{
  "model": "masked spectrogram model",
  "input": "log_mel",
  "norm": "layernorm"
}
Rows from block 8 of a small masked spectrogram model, named by matrix and row number. Rows with one number belong to one neuron. Each number is 128 + 32 x the weight over its row's rms, rounded and kept within 0 to 255. All counts start at 0. Numbers have three digits each.
After each neuron's rows are labels from the 100 clips, of 14848, where the neuron reaches its largest size: "responds to" is what is common among them; "band" is the frequency band that holds the peak. Only what is clearly more common there than usual is listed. The data: drum patterns on synthesised drum kits.
# gate: MLP gate (model.blocks.8.mlp.gate.weight, 256x128), inputs 0-127
# fc1: MLP up (model.blocks.8.mlp.fc1.weight, 256x128), inputs 0-127
# fc2: MLP down (model.blocks.8.mlp.fc2.weight, 128x256, transposed), outputs 0-127

gate.54:175091119090151095137101070140133134156075123149119131177117102135103087142121123144022117149095074150144119114132096105135147158051070189104106106123133100116125076122146140156181135129124151158226096148143096122152112172122145103135082085174092135097084133128169131128135117116147142147119171190165181095154137154156167140117213140108121080147137161085158100180097141088154109131114
fc1.54:124116118165093112109164138177103064144150142135083065179123162117135155139117121124188140147094153174084154158113165120112176146173076096087187177136132136127107118116118129121170073193163115161077174146128070120148173118121119080141065141087094131130121113069113103094143165167063142107119215085110111129143160104108177128150145157121157082138092160154143097123155160108135099134063
fc2.54:090083113166177118099146109142132117126080116128149145125062167149132163119066166106148177142142141103161133134180148092094082144150137167164123105094191106103127143210093111092072095089113096104142098147124153147150106100122124109162173162161137121124120124189120152176179126157126124117083010175115079165141125071136119175067185133099114078109148105133147126143144119154160151155144
responds to: rimshot; reverberation; text has "reverberant"; text has "room"
band: 250 to 500 Hz

gate.238:153130155211120141068066153131069087162092119185107140113145131155150122138115102154090190155151135106133150117094181156108114148123110159082113123088101126171129136190119120116124156075145104147151169137092092083147109140140149144104196138115152122111125056065055122188076185163123124110156081129124117214133077120143138145122102092140173137150170139127179133112134141166096085133102
fc1.238:134141110145123079102138148161122092189196145110166168082123153148131185119127141151135119160094135147130068112142181115116098104175138142177123102093082088157076120073167121136096081133120134137120099090108156111152126126110237128121125075133142142138090097146108115059138091109147131212104136107163172125081145126132131153182101180096068087156108108128092177173104080157121150181127
fc2.238:138097131129092125093172186075137130061119153110174109127123142132123154184113195127118108137049105176156146132167148128125105078171105040157131134156136120117102097103140169101141118212146157143135078186138108103131082147131134156153075125120077146109118135127153114076197122126103102136097096184163125085154172140119122054153124110098123170103083118146105164129137127127124205129073
responds to: crash cymbal; closed hi-hat
band: 1000 to 2000 Hz

gate.139:095103155119140112141151101218142121134207156150105145101130092099115119208191097157109130175177147102075130154126137154084125136098108123099173114147172166145097158162132083127159065112109176113064175185172117167155093126136120096147154111089159111113053111060123096120098141107133163111127127129169095128120145183138111152143096107058143092098109158156111088143103144149108118130067
fc1.139:063115132083122139147097130101062109140100127121144093138168109104126124180105137126129170070137201137170086131138089108144016118161164163160134165143120108131152153134143174152097176159141156095133137154117111178148109125118154063150073096089172130129135144136142095160130130122097113149147124081137122077112119156063152065147188123152110140150152120090177094061169126137122115182054
fc2.139:099126152045095088150116136071088125161091130100149113159152090117130161149121159145135162071099154136144105111177079100170050126139181127123130151115080105137169159109149140149078225139172158099167183152107107103185119124147138064113089103091177139103154135126147096135108124143131089159139139090134134108078128163064149110174157143147110170180149127089168113062147129158174117144119
responds to: clap; muffled (low-pass)
band: 2000 to 4000 Hz

gate.29:134153124117123049172105070097117116124142074190142131157107125117127115096111118119088082096205088142122134114097153117158152115108143124129108157142153121175142147139136197005089096125128102153184149130139071112128122136138127105139176152155102138133112137103112149113154107130135226126189172092124161153178102146186102126111060166162123106156158136089105123113162109071081152124132
fc1.29:083089146110150150165090147176106189088052166119146131091148051117118145145121147121164120112109189152144092128140104121165103116157107197096192091130129118082130149144146094182112139142156136126162093185114139093125146095145125126167114121127108119130154139193168123115118122133141116132081150149108098086081206138076158117145158104081125184173146064113158087093059189135128079101117
fc2.29:171037157103108090112089124055169110152176143102180183122113110128149130121109132124125147134134104174136125110147111140165184184143132074143083123146167146086163100115123146051100115101109140150113171077123125148096138105128132135148153130135104141188126141104140170135150093121106139138205095118178175090120150115183078089176118122111125074114173145086026143168165133100107139137091
responds to: crash cymbal; closed hi-hat
band: 2000 to 4000 Hz

gate.143:131131088149134109132194175076120101153145149168122098118184124128147096178173117134147124110147134126036111098079111143177122101153093023101174162096169154097194103131109104150146140102108137112106175062092141141142076105124125098173117140136132130136147112108179121061123158072144093116146088141091155098158164095126112141193127106160157074127094130146141096160132139075191141150123
fc1.143:235131077138083063083099101146095111140153119153157193148155202107164118124124113125116165116189149098155158089127216168177123121099113124100142138105108156188153107129128163116146066084113157133129106163194135134122144121105139126108144122079136178138112116082088123087100114144117120121123112168101187130103090129104118142088114123181118118058151160130151157161125100058110174126111
fc2.143:133204127147161087156005081180102062132119096133159129168173115129108060110123147137123180105171146150156135095137130166136062160121102153135109148115100121122169155088122157128127065154144132111130085158132078126113142170135127176094113118084100142125124125098133098139163112202175178132174149102165128179056137164132113129125146169154125156143122145109093104125159130146098109088062
responds to: clap; thin (high-pass)
band: 500 to 1000 Hz

gate.62:136168195126170095078088145128106125067136130187063153140130133168107150092143099169102131105151092124083121128164174140145111145117146181091188082092098148128116153121140111149028119082110103143122158085142103188149122133148128084049167113180165115111113118131088117186160116139105189136142119106134148148126149183161088131111099114158133121142137166133176108109067125179169085136081
fc1.62:147140098135140115124182117131138177122099081093111082142105153124108097116178102140115107206199142093097155108071191101104173085127104084131141124098156152122141120128107065075159122152095118103135062168166073061143103180150118117180125179137141121100085117129091114093144168125165110113080191139068120157132144174169132091107082139140188119099121128168138100162158082156131148104157
fc2.62:179085157123117076111093121105137105099124125176118157161159094144141159124081136144080131055139090167104076119131095167120150173109158174099128098148037114123102142115152182189078148049132165115169170073114138168151163113126144107107160101157131144172119137091134148100099113106092198153204111096166151141105149176147098130147126114166103144130123113104164118111085142112178088148071
responds to: rimshot
band: 0 to 250 Hz

gate.200:138098124109122155052082141188165173101147066126110136074088160147081122115112133148095204209141094151197119130177194118101178146086112188180129082117160104090102089130141131123139128140153150110130152128161115115136114192121113148132141091140133088132073160130128148187132110143117110144121196150138103063114146158173130110075134107160135100094089112143080140150126076152133099075130
fc1.200:156118131221121120135144099187133135147153089113121121122129154131126107143185120144139116178148166147107159130126147136091161086102088120077150137147133220122096090119094191130170140126107179095043079130177147113118151113135106112176131129170098100166105136089121140042081136147099051085148116114184111162137105113161125132151110109145123097132073159122119042155132133183109139099156
fc2.200:050128120114133134080123090136144136143107127107159138173155120087160062183067134129115136110166108119083108132079112145149093072101024096184179187158168135143105185133150142122201120107105125132169120130148121153115137167132130103190103147104148097110106128158119084127079120099130171122051170156074121171117160120164087130157132102123127134123102173113158127138101190100104148135185
responds to: high tom
band: 0 to 250 Hz

gate.112:094161136155123104147162109142081088163107122142106155112137111112129088148117086186195117114143129052118150123120108180127126154140092114132114160119107182141197172113109160091163130132087153156093112149157090160127106147123128088140140152084103154111118089117115115082117169115130081089122188078120162152132145130057094170234174165136163094127123136202156142089074155089172185136103
fc1.112:078150142128154122091121147088174152229180150097168143112116111113148076134108151145110036123094129134148091107123160177158126133140161136133118145140144109156114143114116191140114131122108117122162087150118169138127094112156173220162064115120152167116104080150099157112066148067081139120132138096110066111130112140130112109131115103083141185110138096095088127039180138139107185153105
fc2.112:123117154106137097088075133108173133205147104160170175125123136093130164173118133135105095107093104130129124107172124167172121130080136156148117145160158118151120178143138177124161154182155116111178109143114137154153095147137139189174065122086150154098062104118118071067100107093089178133108194092098115137153120131127111117137125096129127152113116148099036118083237129071110156151116
responds to: clap; text has "four"
band: 250 to 500 Hz

gate.47:156115202176130094109108107085121076127138149167149137135147116086121130087110101167167113136107131073128157118103076071108170166151080101082088099146137145150157056145114175118102173127092120164158144103132087113085151168100128112130207127193065130124111117070127120142169135164152084106173143087169166148149116118061143136168150177116138088133152205120159146153140118080080136111142
fc1.47:117084146122181093142199150079114065118183135169120135176167128145140128178100139150168136076137137124143128135110191126153114115117113094113121179154129122123106163106130035118099101147167140094098123110121119119109176132129149038123052101118070148135092126121126119058136133172075125135124126101122115109115141128114115190155131193061115087105113133155153092186171127057174113146107
fc2.47:128121141161152122091073128181164102154165148120169134104124081103120053060120150122140118155191155123143143129136086107114154235108082145130064105141224109124125115107100152088117124170104145120174138090138084125121111128131124187184119157136116100126108143131118157081171136053151107120147072096174094148155198120168133109151141131113133123142121146072061125167152095134145117135164
responds to: clap; thin (high-pass); mains hum
band: 250 to 500 Hz

gate.111:113154091159134174169115095120111069151126108156124141136133096088130094110155123161115150146120168114158157101104160185153121116131130178054173089097166140145131125168108091082129135102144122135155167172142138037137110099157134152225155174141091137118126105111118156091064137133189080116173092092088122130144155126097103116105123110085127211109148096100067077113129150093099173141069
fc1.111:140114122092136138093164147141165129097100085145123137169113118145126098120077130113097076107050161135078148130151104129029153168120121079211092136160104132113152162129111090103141172177160141138098125080127100223152126162132123133098089167126178137102124124113138096129149139082121112121145133182130077096108155132164106116125204179175143117166122157145075159132177121143205078128122
fc2.111:154117119117161098114109084135140096144147098149106207117137149117115092130093136139113184109204161108106070116083111041208151151142122154148119103048174125114177097189111129073145149108144125136107139110125108119131141137109125159078143087112128109142134122160130091160123140158219210126126122134142167179122052078138124136119110112135132136119151108116096145182150213136095122158146
responds to: crash cymbal
band: 2000 to 4000 Hz

gate.172:110171110160149119153130148090134102159175110098070096099121111082107145180128102175153109174134136115103169141114084182133162129107151092149112144070166144155160089145092145129153077133075087193148091154103170145121133130170115193137099155103074154111184090154140131055176180133128113097090066101107158135188146107126132116163180141174169145148110171137102157082141104079094163123092
fc1.172:139106145132176166076096090117145173179125125157154188135132145132104100118110126110108172146142119128120168170148126062087056144126152133128113161161158145090161129058095221124149154129147142138124131106158158143112102164094073126166175137067158092130082178135119170190146104025176118110097073113184086160112094121121117130121125116166116148111094122095139187107110096128166136128146
fc2.172:142127138132150157142096111078113147112092152162183158141118118124146098138073155146144111082068167094160141148079167082113151197185151133209163148166118153139111148090123202097092168046147114102157097130114053117122137173118133112137087152089133134167133136060129147159156121093117121127111136072138060083118123143109084116118124176078127149100139135120164145122058113193167138130137
responds to: clap
band: 250 to 500 Hz

gate.75:149150153096147137133171179106114090126138128153095103118184100141110145115138116160110159088082187065054133131051137135102150117162147099145161078120116150166201089150120073125131202109105170089128191088127090134156112103124126109156168102161129067102105104077136105129135164115168096088140155128096145125167160116141133165133181116072172138116096177084139119088132163192178091143136
fc1.75:130125195106174149104107147054155125086117125085119035122125149100116152108162123143170166112121147104127117157100115107132138180174202083100101152112165123137066101104101091123105125109170088166160166125094144191132099155103116067143075133116107105124102120189074147173172159127140107125109128096185138110134089122197139146176154089113142147138155085121105155147169181136112161151194
fc2.75:124067192079151178089108149074150105062095117108129036112129154116118093084168146129173123076136137116107121155135147128100150184149193092091106149102190128122084092113120092142145122111134105144178167136120136173131095155111123076154100131123115111141108127209113129141145154077117173121095115144155123122164136116166122105185166083078149169099152120105079165142157179149110154162198
responds to: clap; bossa nova
band: 1000 to 2000 Hz

gate.23:004135114093166163109126081174136058186124071141117185119158148130114063118144121094094171203175116148173133169092160091138129129128127097077144102134173131087071143158108152105158175139122125155090116208132097083151147104125113101158118123143176085117133136144126112168105134076186154129148129135140136087160092130125125137134125133094117128099095089168131093183109167156115142106137
fc1.23:127131157086098165115193117100122125100097128128125094111130139081145145162089117144180166124074097062155132115088115126136082136164144146220201166096129120142182164177123073135137158091141149085181083116098108139122127106101124147123077125136121134098188112111132102184168150136158140101083145189056123095115072129079193138139149159071158126132122122175143118101099143158169178117147
fc2.23:138093106105086085108167145094117165081194198115177163074129095099131177112171127136149114082072114128111128106092083152156117152151146160220126192111124097109174167100146174121117104105176128146146150136124176117065113144141127173176040099087130144149137127145127159041111096169086113142157165104114145102143127152142110097149104092115117138175174109123095134086090118118113150148116
responds to: crash cymbal; rumble; muffled (low-pass)
band: 250 to 500 Hz

gate.89:181128122136194102117121149184195099188142105149127156122108127147093155101122111150070086111122135136110132107113245145154146158096159152108097126099138126056104131140137073098119060064168128135120132117133144059161157121077153131178158124209128158124107115065101120111194113097134128154130104117098164131152143172176106124111106145133110123157131152092114098116142060078083114125135
fc1.89:097118145091130139095096131140065153127055180104108105151124078117133090146161153118190164075123158135165090130163117119147123117161137104159175146136136082140162188162171115154107147172206117089148132166077121169117137101177150124111118104074128129122083114109125135163106126188118092150075090181134101079084142142126148130089152132077129194112147108147155112116104188117116064151043
fc2.89:129141158143133053140074189094174144143139142123206127068165109115148129103164163156108137091067103099055114095118116131167123136158131083135137129084105109136101114109135122115075116159028179139136133111137118123126113159106152115136100137081142144108142108126173113080111112178143089137158132124186176083150147119120082109162121168098118055090157144140126148087185132131108194198088
responds to: crash cymbal; closed hi-hat; pattern: four on the floor
band: 1000 to 2000 Hz